Rows from block 11 of the image encoder, named by matrix and row number. Rows with one number belong to one channel. Each number is 500 + 50 x the weight over its row's rms, rounded and kept within 0 to 999. All counts start at 0. Numbers have three digits each. After the name is the row's rms in percent of the matrix's.
# convs1: first pointwise conv (encoder.blocks.11.convs.1.weight, 384x224x1x1), inputs 0-111
# convs3: second pointwise conv (encoder.blocks.11.convs.3.weight, 384x384x1x1, transposed), outputs 0-127
convs1.111 098:515432545502391567442449505552577433437456576418426433516453400472440509489467475426491487541530524469444429434553514424417486493461440467609448562512497500458490606467484537508508490517560491473545568449524438551547532476445470482512433502425463460450459401460496400590461478487538435485550592467477417415442456513427492559520523540434
convs3.111 107:569476528505366523520559530608468374528534488476455502517530462587464439544561504499588473425573469516463492460476542410542536519546494474557562490506556498496607484502449492409528591538461583548517453459425501491452543508440482481562512496475497478579516463486556471525505521513532443542466529533528490463523410539540426441509497532503514451550589422572475438545474549531500483558551
convs1.112 099:607444537514573619494496436479530489453504586565556497489456442497552480447508518495473477462499481502546498525491540433429486431534552554478578437466590522586482455398490578644476491424454584531496523485423504584484457437508466483468572518602627526538524494494527504586430462473474559497459498553441585533554512475548480455504445503467
convs3.112 108:364455504470512389551486536550503577453498607501455405450484412452506548509414431426510490428507548521449474469546527479484572480539505510438421486453497463437491393518494601549514558428471574525549458465575537395525503604443532432465480471465484424573528454525538552491494483471488479522556512499525470507445593509481532485495476431452529422475529446567470533497585607543440462459527
convs1.113 101:517517416452558529519434568557483504469457515595538487475431499472538531512604564461513538478572534460502579455479559517460503528523466457517489447544487495485426552406462546566471411466461481444468504563538555592430580598589433522513522495485599492414555470463509606478480455460447576472508485456508554414516516528511493501472546503533
convs3.113 100:540482384510454446520441525496487495525551486580447577481540519425455489542534589527512484524464461555504486536406490465524425533414548410468499539556436508426534466570527490438470578436427571469504518517507470445543533584548546422502532517533449492519503413497617569529505563486566530579558464500577600555480508568561514591598532461443512531541426548563535512504572521492591527507544
convs1.114 103:507502592541424494611498567435528467553400581443463536575469451512494468419458433613616495483552442456462497423464468424463556496426454506446505488455561544538557494484560576502487571530499534456482482484474538566556460619465496432464567489506571545546478585469487444446562600572510471510451488562495597508468602432498534505476556443530
convs3.114 101:503480587445549486540521495504525499534553562429525519530410603495536405516447592489411562569563584360527428445496543629555425415481545428482512499481570584514421475481494488539526470486532567498479543547500431477426531444481541523541510488517547447592522468564514508538463449461453457511574587545485527552501508449520446490475548467477584552546448439489418454465484509453555529530405
convs1.115 095:552483425532457461499455464484469537531541415416497423395464577484480488474477465519491479402445391450504519470565433489541445589428536548509428507534449458498590500527479438448532514458503463474566605532594444458407456443494478539444542437515481496490482427547494512575524537521425557572493438524510577569491521557475599519450572514441
convs3.115 097:570460494541451471552579577533474496453446576546448483597561552460450527546539474575559465527592437462473454475465452445505469514571559437496535425511544584487495423511408475448422529508521565520486483542558431578429444523467488438443561547561436523416416461536495408544432545551410469474495556553527488536468491595464452471471521404436524496454482469486609484396565529500414478522470
convs1.116 102:483490559535595531599522470537534557420479553514532490499514544437548357489470502497575459532549563561484505494526516495459394497574533516541491470588477440455529507572582498579544484449542524459479530574482479394456572493549551485546524464388410476440578581440458601426548544480563495441588556561472564529458455505496545489436441633578
convs3.116 102:443518501437553510499402530462474469451453521523426508433394511561513490469555528564606568416532517515529552499493608428466513536518562458534455563521522526494472609492572451551484480560481499464500479526504469453548501516485474484558523421494532491498453461520553533477421563447551490458554503449579565497457447449530568567545484489593501524573532520458465546452451426522482536600511
convs1.117 101:418487461561513463539478466489427471454510474386498577460483511518547493530529519525420504495454558478524433567415495455564514614561555527482459413533536559560445495430481513565578455501556524511542504477437577497383475496436503445481459474508549524479485416543515535404503507474434470557430556419459527498508563408510484506452542576437
convs3.117 100:511505562464470592544536558448509528488553544440452436512561489460510428511440439579563541498487587539591453510455467558455443516554472503442487477521500403503506486543581514586509580416509464433507506474534523446417465512540529549555528474531493392431484489533447499468513501563598571416581456529484513544428458451429559509549505425455548518518539500467430495551560551445503542527474
convs1.118 095:511484477517543533401575500496448548510526498456441509506469474441524526455486576490437656467616548580382447505559501452464485523516580559519592537439533512600474564533532492549587529431497496533499528532553493383489563488495479469444455504415480594463493416461489581472555576534541428584486490432375479574423433545474560606525526568506
convs3.118 099:493427538459527451587597454492484582539391432452501477435535514462441434508560408494425473575613495613415516545474467532443546476574470526547408525468537530465500490506541478574521413435468400411513417469447559544484488549456551552521467441441570485475454481512406384477411431552441432519490427619550511530547480565468510512530530469472537509518467517459469556545486484499485537459493
convs1.119 102:485513468501588578543541522443411517584576449544507482535470607502413427433478441587494582447523494464568468572552382452483497511424531468491492590456387541518421459512447502472561475501543527502518437543619440486542593448506514493406535540487428448531586577559449481505574562544414446514482528467420388566469536436545487557416542529546
convs3.119 100:454470487503611413498395429572454476516501499538437462440522532531502490467453430539556510523519509443540456555469441603462503485500490510507542548539418576532468508543556487411474483544565528567536445550478479541555542488443541474471473522399513533559514548486542502487413472586507509604512536494474504411574450543529491465492506507540488532446471443486551551521511505544457493569467
convs1.120 105:580456473428567452512481501484446439395445456443543567556525428542475541462447539547531466527503452488444465541405581474526541565476512495567452524507443594575575534429440446475436494483532413493460530572426460441538528459561434451491509529529527503449586455512429560562573512470509489507526371410531443417642558548489581446485529422546
convs3.120 098:414463510437524481537557422571505465517429507590486531476406526526457468553391461498500439396484448576482508524588475503498531488658534484492513453436570435497451465500436485422438441432641557427497485470506572539589525450415534536502458535466436543458500576555441478516564461483488525487507458534520518495455483481437499505469498526450470435475445584457424559589482510446547497462439
convs1.121 101:446565517500482520487501407426469558452512430482472531436556509556531532603408536412615525475474389472475535481562534528504528446488459509423504460475473548476505452460460548531436578465493497536537520532462419475530500490428582463430471431563516472565492567516510563504493423351439551502475455516509486552479449461437484444531497522490
convs3.121 100:443588458554479391521534531440584505393498506632525582460459625459464509512463564583564458466468515499425498492591513472536561475450486532470523580424488459415447522536532505490507511529459521481473452444538505504474428542499497547439578459504541465590451590444502553457457471512447502532525536545402484552479551566431519427495484498460426445483587485488415501473464424416554460467509
convs1.122 101:516580429512452410547440464504504480485542528486554439449518497522483484566489438526493508500433491471536508483581549390468481589375506489531407453537408509456509473555556464580463457424468503407443502497512403470473580544452530493541425418441456476503477481429562441490512473464492430556488450484561450537453533505408394537558565454477
convs3.122 099:593552374456487414468544444449401527556550439508424503494607425507438472546476632540443400511490473530519440381543508542452496534471456498566492582469482434507509435496492507494539570533545435399571512472558548505536610478463423547534559597525522511578448508491459488566545449417499499543470434505581576451532533502432529529531503522455462521491539515491509496456491398481471416585497
convs1.123 099:569453496421451469483480485511453490432424537487466474466490466548455412557426558493472453459455488478543577428483423491440523431561459495465555558564574531525412513444566506527483428580516546530550550441488463517435419394513498536416482500504551543534402592562548492571411553539497478472457508568551510539546482465567571404492489438468
convs3.123 098:473510464453434556455477582469485503455531548574434582567470513571501606480444503511468449550474443517490412553429487527543478475563576556471568505423529449547415468456446499543395539565471561527540487491466528428507397562467517547484525483559538483548578536416493444418577487511591443539466491538540542427465510525541503470458554547531461520503510486483569407541525488538550402520485
convs1.124 099:636462567563541444488403544512519493449504557520548407456387420454548511485622436573466508476532526591564483537603447528551529483530484409547434545541524535450583435526542567489571482527497427386403554535595550531467450575533512537466503506453528535460567555548528511578506519515479520526564540561568417503542503528503568521568474549457
convs3.124 103:406473474476556481437508556552557448567478463498556457489442469588458532456495533556551534540547523575555574519373494472421472455539462542432515503509549543588404507452485462558578572471550577518469533493518494524428484519518501461470493520537587510366483459517453522514545508491407358613493398510520509586503509528539567619493478458504480577473442483455482467435526514539564527468536
convs1.125 096:581505495506472429620501536425524514501455468558489441547481563513435613546470464480441566496388584448542541554554443514463528575443442492540420497553448593438438543562508454453465505590485522441510497528438507581516477552452577438458483545504417556464501540406454510512575537475492484567400456490558413589530542489379547528459559526514
convs3.125 102:393465515506549483497482444492592505445410542484526501587618583476437535535444414494456416535524471454430573507582473426473497468482388506542513455439475508512471525513551497493498550530535546461488431494496455446443430499501439586529419464530529477554478507477488473522427457497608486532460534503485438503422528445461528451499490465433531540519456549542458538532559532454547497522527
convs1.126 099:463492534444492549538497483466440482479470551450435560570504481504420529578541571616495490462524385584465534469615565469470560449476476572436444514450449520449489540523555519511608539529550448483532551386540472537534554523423523455424454496544490383540515502429494514459512601417510539500539552531450472534511436555446503455557507516541
convs3.126 096:525407544482589441535463576539560546440548558461502594459617453584538464541407505436497493533533508485490491576421533497493487559477511428464433439590517412499504508513566404432477513595418509483534570542467582560528427526523512516429455539427465500513443563491483537529551496533469465523534438504506561572538544577472540417570522560474479478474572556534470480493545512536536522411481
convs1.127 113:451495393581546595513471497564451560433470523456393517458423507435460529512519486498562595525537577522476483520464455509477512500486454518493458462504496461522456605458534504565481462477489413481600438475523498487428502501466550447445487565545429527450534516538565544475494413426541485425407401448465475483508426499530598474466497431482
convs3.127 096:485508474555470539553481512496505421541580482466537555533499485462437472428501494441435528507402555452471583429548492540495409501577448513594493479503470503426562552530491591489560488511522546442420527500549474568516479482499523505469477581506456472544430636434459475545553506555543506506479484517549548512429453567500478436569519556530478501498502597476420492450494486416559556537439
convs1.128 105:489540541603575556507510535559468465533537543431570479488492463555454529517530493562514504512550459571561573420572573489507475439506430541495482538481545601468532468487490454463464444466433438531527444550507476447512586523484476545437483489580491463454589456456436454455386571584452512495529570551434618525396540471468448451466494485461
convs3.128 097:494548412442413630508469461508477519535529523468555560501559509464558447528561501470465485555438456557514385583416452454505467533543555549586461408591506386531452572485404437487525445462563522426512501555478562485463505524461598574454521512507523522541417537472526415470452461505432469469415483520486480550502537475382527520524525434507411532506495537500498471399473519543493491537542
convs1.129 101:480576475550517485472499479526476527484508524434571533503525540557464576508471522461501589497453537539531452474528580449436474562552523461465502434561550510508436401499481531457515493470491497486445474486517531461486516539548542550418404437480462604517504530566466481484564599510500342556540501464533505528433554533462537568456475416469
convs3.129 098:478552470535466474434483520587506589553428492491413513458460510427572458571548465437575455490467422410555469425550402499443505560479510562586509488540575540540491498526577587556457509473489495512390417508486455565492439484492477551462392397547473414594562472557504540541440471465477494465539457468525539415598438532559458532469501498493554500444513504520490546492381514439438438541584
convs1.130 098:401595466497492476502517523565468571425440569450531523470412488542427464476452532589535539552582515544477515536555484576520471443583508484424451468453417464479384561512551514544462478432458478554521511517434550473503520526490467439460445531396512455504432481516517590488493524556615490418475511512570445467507493528444463471511529429355
convs3.130 099:553533463566491550470563503429502515554547439502533496510526476466450584482500456506528403463435578495549611551494515477579517456471452394472496460494379482448604514543416526428504446465520443474513497506533578488424573448417565483459416528417462559433456504548428576586559455442474391461491446548472547393505514503528448528559517584456434496540489590491421500543446459621457450579469
convs1.131 105:599443435467456559440519517428552454518584483486488470572520530489562456418566518491515506426458554504501453521469539497470449451595473562397545446430477487494438413439470516595455526419437534569449438434444459428543485482548597546507513472478456563502490505464553471563523538549534588520512493557492483438504522514646526408496566546429
convs3.131 106:466528620483555595458485593521381445458502499540515487501578476534474501489488538410486536540542550490462539532430563478521463493543476456436481370420485490548539557507428502531478543523391494468515488551519481502591539413451566500567501450537528565540555537491534431431429520548488532507488586519611461485544411524526435475449467400506531522496425455445491487429437452513553422558542
convs1.132 100:427513524504551440537461569444404444455506503405458587515457447491508502465506545443573485510454460459558528408509457458512473465481457536478517541544465429469475467547480565576544540494510496561462562515457580460503573515540509553582450436570499529524511557604596410539479581478504479555539529528537491506438529642457527491516493496620
convs3.132 099:457557548467562417455531497470532516441527475544534433531461494404457502564455505548550442456411543463403461430575516510544462406547491549487463543531528397502477499586460431526494534563471493569442410589537481562498545557512535465509467455528515461469471523596541518493523488485511531457482635484449503554483546624530465612472539479421487497462453504490505512497522466435497514503492
convs1.133 100:419444461444452480476546532489544447522490473471456464482466527556556498530426540482527408560509530472449449538460445534460471500526548500532475513567454499525509583563490567512588465396546465570417553519449492540456476471519456427560554421509503479434528457409525588590564525414436459406484572523535589528433542396560532573533582531535
convs3.133 093:506567523466413485406553525512513460414468528485436446592544531465510525480535450534462528532479557527502537486539476546530511458533489569489545517464543473527486454517450508532484566552550505390434471459562403508444399464423436523570443560420422538512526491504487391525515483425411588495513408505585487499473411499501557504457481452473439528560522580486438456498474532512525429489525
convs1.134 101:550490434409477413503464406556537459547516467545538577491492572474551478436444460440519550480578526505424535538544538555517554520441537420570430496401466545464442471575456536556504481569525575541601514425451501589531553421480596496471496567567474428528549488481517445509493559495535453509453639546483533478465543535456561472428528459548
convs3.134 099:558479458483466529614551499460530512588556512465477568454493481570403515426522483488465482536506550499468457461489519479434499468541464527552484454403499568458461512552508436546522454559433457584549421510476502415480561534571489512476553393491440527543532542594434464564558554526491475488446416522565461519480428533401513532497522474419584479429468495498442439535438456479460571481517
convs1.135 102:534421491429495539538462575510430450451490531559488459526458529515559477523589508539459463441501448459539494525571511555520536532532450484466492525541488517537507482537487493636522495500488482565583530445513622409458496518494506514546480435592527444465568405536484476625488527488537522484435545516483560468556513485436487531487436466509
convs3.135 094:539482469474451476446505526444575586534445516583417460544454441417504494439426427571465451422508454539419523546580550548529588565486558524532475542601506460465523417528438493423389569533500539521559504577543522410550596521588445522481470465497470597516579491532532440425559501462453498593468476412535397486561513565495409508466527507413440450479551508565464525580549466562449546563534
convs1.136 098:532477550419529469490594542496533524493518384484444546499393504455607533473532507485520427551407468527446474456509432574535488524504518474501520462554442431497482521518475511551563412533577507441510495435521514431485456606440507478455592477542435491377429446492543397477501570456529546541447482421485497445459487460541506521484507560532
convs3.136 099:459536485571412464497541466481445539520562473496550459518434527439541405539546515421513625553384549456482475450513549555563469462529514486575485535549447467461438533502464555453431444431515542459490542554529546544567522522460594538471560609506459441506496452520564555428598536536510435434432413529443516454487480526524441512444472501494456535581537515534473542585480551482515525526563
convs1.137 100:455504463492546550518430474570562487482475589532429535408436558614583444509478404486449525507502521537552597574575543473559573542412486524489428420369528585528432526437499376528517538513493528501526480482473479520458463460489533479549577538575549511547536461501481476480460540498561526550433538534451596486485516546527503599484494464470
convs3.137 095:538531481518436560552553531511488497513404496440459463523525427552472547494544594514554472554392460475419501579412489512568477487510460510523474473474497419443560493459575502501495431465518448539470486389611577430496467452504551546475495508507458473560575502495544562553545492492467616444450494563492481448404589515463552528417525440425515480578470487468404479478607517453545553519469
convs1.138 099:442519404467509582485466526599516443423506507424516477418473481507407564481449447433567536559574497543416488492434542509453564494426448518536573511417463532540372526523563563494446422576530459497481435491476595500522414487494458532401507537539531422529468443502478493538511496510460468442606492558489504523556492515568485536490506537416
convs3.138 104:481600547480467484552478468418579444461565563556457510519511457559595441503498569493489450549549486421476506544441480511491584481497563442441504518519469440544544481485520540509520464577511531583512446580543412493510549501437542529481547504546483521416624483513480564491504541440610498429583501498460486505489586480540419537455514504552431454565485487498467591456509601424558482516433
convs1.139 100:500499464480523478306490442383556470514418500480463456365485458457506545433542560427452535563546487528433537514535502523638489508446452586554482508482502575495514552455481497581514494427480525529554430594450471495558428515492473542496543379527459530518488441588530387529541526445488508484468413490483525446578481487459463447497447438459
convs3.139 096:519442536497575451448595608557537575505533572522409591441549517448451465453477520517430448531554494553520449608507586442515551465503505567461437541511518519502492481553622447422553578447478559425495475523552510522446451609511539583513447528545487444510502464492520551467506399556491518528512477487529512485579540467452504528510535517467520542508466458562393510541469514534595510526442
convs1.140 101:426398427471544427500464460472510534468429579432598575527525455492478472467511490568455442553552445617459448509471453477472532441561546471548453543524539453517587439575497487450465398552455540516442511510490598514505488486506486469470464596477546475580507496455475454431531468419491495605437517466508439464535579487496409463484459486499
convs3.140 098:412385469456515504488495529504549501463450509471506473604412465456512507402460521431425521420455456547470452514531587529467508572417522518593508491478438516435548510515450508488533643480432514467474453422486495429416486490468539421436544492516496504487484443539620469519458443517522463550441520578513416445547519530492566495480547484585442549568557501500465440389544491474557454422469
convs1.141 104:547524461569536477599533472507563461511437467566429572462542458552478589541409451431493437439493478432551459520534567576494520500410518595445435483541459536565422524475568580500528424549480538511567511461417442448520447575581474478507516446461416466524479524535416466579515502532560466485582466528565471553516507520482510588444523477456
convs3.141 093:457526561528483390483489470437437526584472494490549491460505534471531475583473475488463452521493510609441561438435465495471423457565531559493537520518508441458429503518513553418530495483472480560631419398548514462552453536596555545444531472523387586530523554576519549491485408496432494491571540497467534477530469519512402510406411422470418601458506544425409515533532610430503523559573
convs1.142 104:583443483406540473402504501546453496470410486423515484586526471492547576487464527547418548553479499508513520516513456422482519486479550473523504560494401551475455468607413572519480454483527431509576492447515458511584485513422585427455575475422387544506429656498524472477437478401484574490501494541440435562512498524442525437459542516451
convs3.142 104:466455534484453457455538499470572429544552452544519510500509550530491559448554559402469483565515405412469414487427448529382563532562433493498487481515391483560529600450450503528596573390618558539584423524489456439467545542527568484520416434567523563385617470493531474557486503501474498524474456474516528517564481487490461486488476495427516484478482412525531572498451576553407533493575
convs1.143 100:501512462543547498375443515421492487433577551463536537467520561500453537534497536501589422548557532503515480428503522453483628417452512524479516463502544449457536452474560477445515558512479530436551568476553546509521509485573486475447483405530436423462552465421432480552486491506519483429518508413449421455455524519501395561549427519466
convs3.143 103:527379591541536518561550531465456529542524464562442454474549512563474531524474534521509413502546602543458452578439489428555506505582595436478548465545550509494500580382591571450558458596529551556545542508472401434369515489392493420443565535470438399478488440513520537460500408493461443479418459535474517591574568484439431506514500560507476557522536475543410437426454478440537508437527
convs1.144 102:566521497543547457435449496511470543487592569469393489473527463546528592469488519524463554386568538437615459551523553457499538481498436602431471500588457552431515459590482568490498560464473570506505529510527429471460466590440406463529506479474521517552483526495544552487536489418530540543459465576493504501433522503548422561455468529559
convs3.144 094:474570479529506537504545538518441496467423460471518562449480447495562531489605491517546476567519557511534469532473519500476548458438459511552483526417479491536516566519543510442455469507487387525573506497485543437473422454479551552501507480461507537608552437526452452519403483497559483453494518537492559525567577522496568478460383407503530506525503510525424587471545448483553604497534
convs1.145 094:587539516542439496580399594495492548544578562497534479531473528561506528488426448515516440403624444544571570543500431519520525593451528415442560543457480520444555460443425503498442479529438533592529522550422457511508416469546524504534518488514459449421522412571496567449427569489438471500472484525454560482428484543457461412544493527444
convs3.145 104:504472475474501508597561632504415500529550521477556552503454506572544545532515434530495556437544529578567523488493547488559593468418554538478478495447533453508488554485527608575425526423437544432431530490575462474499548427464506551535532450485491420519571517469477567413544574438562541524474511528499408546461509566504481506463482544413512440507434539531492446489464563607535470486516
convs1.146 106:440449502478584434511585506542493388509426475449472613402409390433493463497460533528507434445543436435518467600475463468486436605577563469457559476543493522443497542524506454493545507575480548556428520512477566587460486511473440471492583512554532449464418475437549589495415504450508580484486575554574570471493513468430519415571510555519
convs3.146 103:428574492445455426538531535590524538454554516496503550474513508477539571497593498559425509598431538522512482488554517522478451566614491553497590625564512541440451428524451485555429432510525523605567553552631464558570540516454437536541470475430481502576468498640477494549446444457495514447558512588502549552564529553628553583430584594532485508540400484482527537524575548498477509493532
convs1.147 104:463506414422520469458430562469486447470493405536588546492450499430448459490434475470504578497478567529472605549439583490603472437456527569548464458396457545493589573535480479429536427497526463531528471432437476547511565458451418571463525464502520501594563455483456566523555542457477538476542592430522495500533552470480490437454568492412
convs3.147 101:526556490482526471616429429562501567440525507489558473534462559520510565545585423450454580500566555535543469521561546511561532525556497494513418494446500501445474447470532583488511503510500477468478591508433642426569618571478476552619487569512550486430435533481389499431472458508498537513435466524571462516571520452519451536405575586556420475408460487545481568547527544512449457505448
convs1.148 102:453497487486501557567416528484632516506570511501568489526467510533505571509544384420395544477522398541537425479450493534615491512563446444546542480563499582467544434451544528480552483482491442508550572603538529445543483554442539485477475373492441485439579489557422473505542508450509563477387527439560507524468462470518549476452452404447
convs3.148 097:454456388517505500435479423523496471500551429604521451446526472511411569473469494467498537415553442517625462448522504577614474516533514477497542497522521452509426444556526563454573460439453418416514484407524443508532518457532507573518531570490495556513476484494458420476442508514448482509460556482551548500527442443514482520495506576530469492556572432489433433463571543538504575500599
convs1.149 103:456535573375542460426568415540515450498548495556524528544508587563557548497486427474527559530542485436492543508443463500519401500509520432495604562484441506575454519458506523517568396478570531522431543485410431548536567428551434417517584457527466563494440577476455564488495503503555529456493503502534559559418468568597407474554497487462
convs3.149 100:468476433499511447495437507487461570481498464479474432584622536507490573443512544537542527530420527511403495561390523483563509604538395531445521460486427541537467395501480572476434436505537442486535384490446543530529493514485490546557417523522503542374581459449438461493553415455508523443485472435522493493562416509511520546501466421489466410462501479464523470516466496537394527500436
convs1.150 100:521473415445512473467536467513488592505536496483531446392489447469511587483546509418613501469482469463433479456468484406486550579463450422455537556555460472460482489572511519473447554401423552462524522474585596452448485465571440558543425506496439474519519484446478532473451493572525466537599579426425498570434513428475568492548558494441
convs3.150 098:416506568488567505486499447537443488596516463537565480521494438545489459506496528448549490511453516516527523490466471503525423506492530457508483497441486488435558565473487457517551444450549518528471542499525392524514431515548608480474542392487510543517396445535481523638441498521547546512555443472488557517541568548529476449510511565508432500417493522442521522504511498563439439480457
convs1.151 100:553540465454450496438522560540576541513579575539498467515563538546465417542440598490517552476462564487496476580455555517453517529612413493494592510530460486523546601457518425518547473586515493505549419529484533437556440472576498535537453548488473488491522480576532591423487512435407419467556495499538528602589453475430487493535606500555
convs3.151 100:418472428443393450392518515439487523436506479534473524516558529524573550555513521507564463404434483507500475524538477563525572505483555421534591533569514493405474488559624541431532513544526529455505527520461461436634548510439449514406578562453468589620482434500448561523532428531444465531504469520563550503578547434530504480422479450542486449378397465559485490533489508484408508548559
convs1.152 099:558436533447497567558524546487392516464553527490537584555595552530466431474530534472439421562453547467503538436506415549401553559548507483515482527536423459445509448435411436516536489516520478567516496549393422488511588448481451481551559470566503534520605523500414483486472522531419576543580572530422487449414520515545533466509458542515
convs3.152 098:470582467538483507526547445530567536548496489443430477575452513361489539467486537562498422533535547468464477517532493497599452478482479521486579435500509472429546524483484493511552551468522516478461549501424457555491509420531607523492571519621557472515519521498581468461425466474545480522481533409441521531494554551453516478509438511491531442477528486478550424545481603435458542483546
convs1.153 101:580525479577561505425490526491503563459435521421459539504553469532480452500455496486555501446596422496462555561501517437531450541552552475515596475433401489452497466555437455456462500517439445501477490456489505487424411480413466494422471501632515443560491538506508571569495494440476522452506475534413404452425533540552416455532429439498
convs3.153 101:447424443430482614395468512508441483532533492525478512463461588440521492511460526450440394563551480465478407529484493489455476430371481468598532480548491473565551402554502581608509505508513525506433480482442539529521560448533523447471495475429419492499501584467421433479506478506506585513395565536431480523529495488567454561443554504425469484537578491571494550489440370557465490538574
convs1.154 093:525528457576519471466597533501475440469464559448505499412578516514574511547441578428507524498501566485566537447562481488528520496466485508547411550545495536492486438489510444506524548469494581513528490504444538543481501578475606440460541437428507503462496554483504534554571574522390540501462472584513404429605517496567624468491551489569
convs3.154 099:489574578435511494470488587499558537525475464541567485528558549501431495480524422555470514557457615393493497506631539405521527577484499491499483513513620451424526550459437575593483600528410503426520437480541415464540488544485467376476568511530502579558595434484514547527506422473555591445463471498475435471581573501483443546509451427476521564429539479513506498442435506515565506525470
convs1.155 099:502476584494491373476483553486445458476443453472485464564457460510594449493548524603473590556479511505483548460475565489555481428432459525519572563516585527475451525547534494441459400497515592452499442503479482526379448467475505549580521466476463454453485407526494532486426446447430423526550518509536457470469472496518520444522528375525
convs3.155 100:545491459527364554573399536431452503449556419494510574514522648524526453445592508566500529514465437507469503441479567482437563521592499494524520459501543500452521457454495519469483518510452520431501523417466559512449518496483508458546589581496487435475514515532500523522523476516474500513394562522497457455548406481536499444428603470495448480511418490434597498552420393469535546523475
convs1.156 099:457493506492432511423505522581545467478516543524521460564505478483527493559476473557572521545426536417531502560474629572474455485463565461496541555411557453437422487548488578420495436514544507524471549537481599535449542459548483515470541542504507578471564594540435523481553454469433548593487462429424454583481497567448539579544548439552
convs3.156 105:567431560475458565511511555432509528543552535506451467471429456458479447505550518473507546480488489405460500410516458505585530535607541571434507573452601514500518465485425512434517569511609523460507479560459548453473472481360572527458510418532457375526443525548548480541470433529451587539572383472423534535464495513442530531473503515487550514499528583445491488464550573453537478483471
convs1.157 093:474530494453484573443535524532436552500469585421476515514541474450492519566499489528489476501611474455477435408545502452552591430397461490423574483466401527512432409503587545549466542504549510548486496551502550518410484529573446507540527497568505451573580563452503420550512529561504544468513481535565378576550491557472522501562465381496
convs3.157 102:442454559519435547566453598441507469447460504531568572583521468471543557582548486477554527447492470510524495457496495424534530475576478487553431545490536532527518514471452627471607511565496479411529610532450561398527416518480443471475479411453443520547510511475527530486437418462545529565480518556467487539510540437590527525575526530519478449550618498521505479534467528412527579476472
convs1.158 098:509513428504451511545495432552508413385491525484465560451479519568431467621436551603416441381535514508453403519484546415486439516463544393514579461561553476496499508457540459396426503511551516515541485437500574581498590586584477473516569523467523508477448590434524509583471467548457491440498538467549543468472441560619485457490532450443
convs3.158 099:478520470561499549455528543550406476485503565545495516452522513445443473481499532471580543536473432500495526417519477440497559497601477537529462503555503425468492488523471479458458522542415470495480465472569438522573586530465471506551488548473554543570512463510478591542480442614473517578428605594478517607431579528439530506472557561394507513468436475603475436446421483554461498487485
convs1.159 094:405466574429540421487511598559525427436500597455491584501502402555570574529556535574563500563471522503492542479446489543538499430601507486465395508511565516565443510546469520465548447552487519456576495516551505421449421508515466524532483474488481469497455579557518448481521409512447497465429550376575565540548627506519464544473513505522
convs3.159 109:434591425475411424526539540518507470521500475501531512488523502537540507525607590526619566518611544548568423603444520521459441538520450501465463395448552464462557418473515558494480459419445560487535484579489498506531458531474445484449555495408511524500467538527455413509437558427521557583546508481574522440504561613589518554522511477487511582489547552497498488441554507493585447540496
convs1.160 099:497596545477471481439480410440473594381395452466434605532404400523460522466473459528552527573534456508523457569441574468492537488493524505502421489524462529479448445463453563454462522466502535484392469566527494533563604492564498540510467424505395459513550525520435534509540537474573435505525545536476452575584524477492445456529488527560
convs3.160 103:471504476445598449507451489431505468546570451455483487511596463505469492517590476487509518516526461486529470430440528552617384556531579480392465380529507509494535450569508519444407517611548529567503395423543417486539407499518478514535534523473520489458575500484547562437533494580458640465501539556510597418525543524506537468455443502538444534522453604538416457468436501480514501483449
convs1.161 100:461444466440528498427440595470591472483582443579543490469512415448580460467439478470402385425464508474542575465552542504460469478544409516501469469518521525413506519514515424442542537450507522472557533504517571459564416547549546572466593506440506441523566409560503565535528533407529485560415534519518570505573475510448451405481447555455
convs3.161 108:545425542447447518537514509486431534470539440508549526546530550434494445470541466502493410485447518464475571476484444539481480472551521483532480427406573519589535535467547482484508395424503509475527475606453563503390532495518371460460584476491515454540593525473432564438491404508531573469525463431557498515603579537424549523456453493421438471502594501458495521511444506476460577471465
convs1.162 102:495593526471421595351528464436559501564502514448457479454494516539536482596529532531542467480409440487479482474538443482512426541475431609526494486501495485486552483526418389595600574416527526599603542534556461463544549500555422463492558523523519443529453468528460516439520540486522547508566433456432499444437552498458514551383435537534
convs3.162 098:556462541495448491563611558518546512515409476461450549543595422559505503459417567465506491563501550535492649520509469451519558408565448552420469543442515496528541519538420497579433425449566411557473460464555522497494484490537398500494522416580482517480490544438528396502459558492493480525487590556544547440507537468472564499447568467515423473554460470427453666558507536524434427408510
convs1.163 098:504442470603601548517496544429526499517547604530547447469455548562506473567493559562468404532501537586532523491443433507486443464537452609526534489445582578454520447531655458525438564549524487521476435529570426508460473506550459423482495412511445475408546478463467529579521532487489517551549580435499565399483455516510468514499540521450
convs3.163 093:563525506424520405486508469536535517540425577528497451490591588474562421431582566505451586365465467513501560471546525472535469510388476512559412503461458475487511538471425585482554537458484555457511426415576411531511507515449494479543499453539445513454495417537560493464516504543582533399438480508448518419574443518469531567557512527433452470472497513548494564495467485553618441576443
convs1.164 105:476508424543479602488463521505456502503491437590445480451500583493475501465551552455488431594450486509529558550541605520409471448380606492528490539518472559585550555467527437531534543494459529458554518489479476533451424551537515590522503586486461478529514533498594528463487549424544414447460491474455523498578513574560586523488525524584
convs3.164 100:547582531477488497493629534475547458457464495501434507532454429520477473516548580515482524476526461554457426438433530507571540445447494443502508386442617433527461463530533539484448524573493445508490518484472521529444544569429438590444558637503478439510517451445556405457427488487543473509444583489501476585546451446427517578470450475417499569499566536468549593404497509555527536553529
convs1.165 102:575447564491475422575489555512545488450423479510466497597564565511531444482465544487538447569474522553523552519488491470454526435476495545472498536421639480521525520503473475484506521447487455506457493472415465544449477416479471533492511539540427478542524427426537531538546448544583501552472515490522611541397530503487448399452463513514
convs3.165 102:569491531434445575537502457414562444464516568437435465527445556475493523537356514514523467586534514483559446550565465492512563519535402453520563506515490438461562470560382403516442557531459591497464541452554473464421489422501528493583490444487544458444595495507556485555528471471456356431529419540521534493454555480462492565563503588521505565525499488477465567480482532468506514528491
convs1.166 103:477559423384488423456494517543537459593434447399552477497543503506494473437546463487437539550509487508534534574598512438469396520524588460366481520612475437578553511503501468491497569524510460485543496467531540518577458447490477496459532485495472482496437489502448484566580470419473448434533501503499453546586400501539607449500510486505
convs3.166 102:509484425542573549390480614414461496517471517462485444483456492485517403506494436445425579539388437541438415514465483506568558460479438547564555492511467429520538542406470477530423389413435519531540533467519523557557529520606443518468564432530592520436441467533492523419442528426489473550586510416481550486545534545545518582545458545492492400506446492523478502490574518520560496479557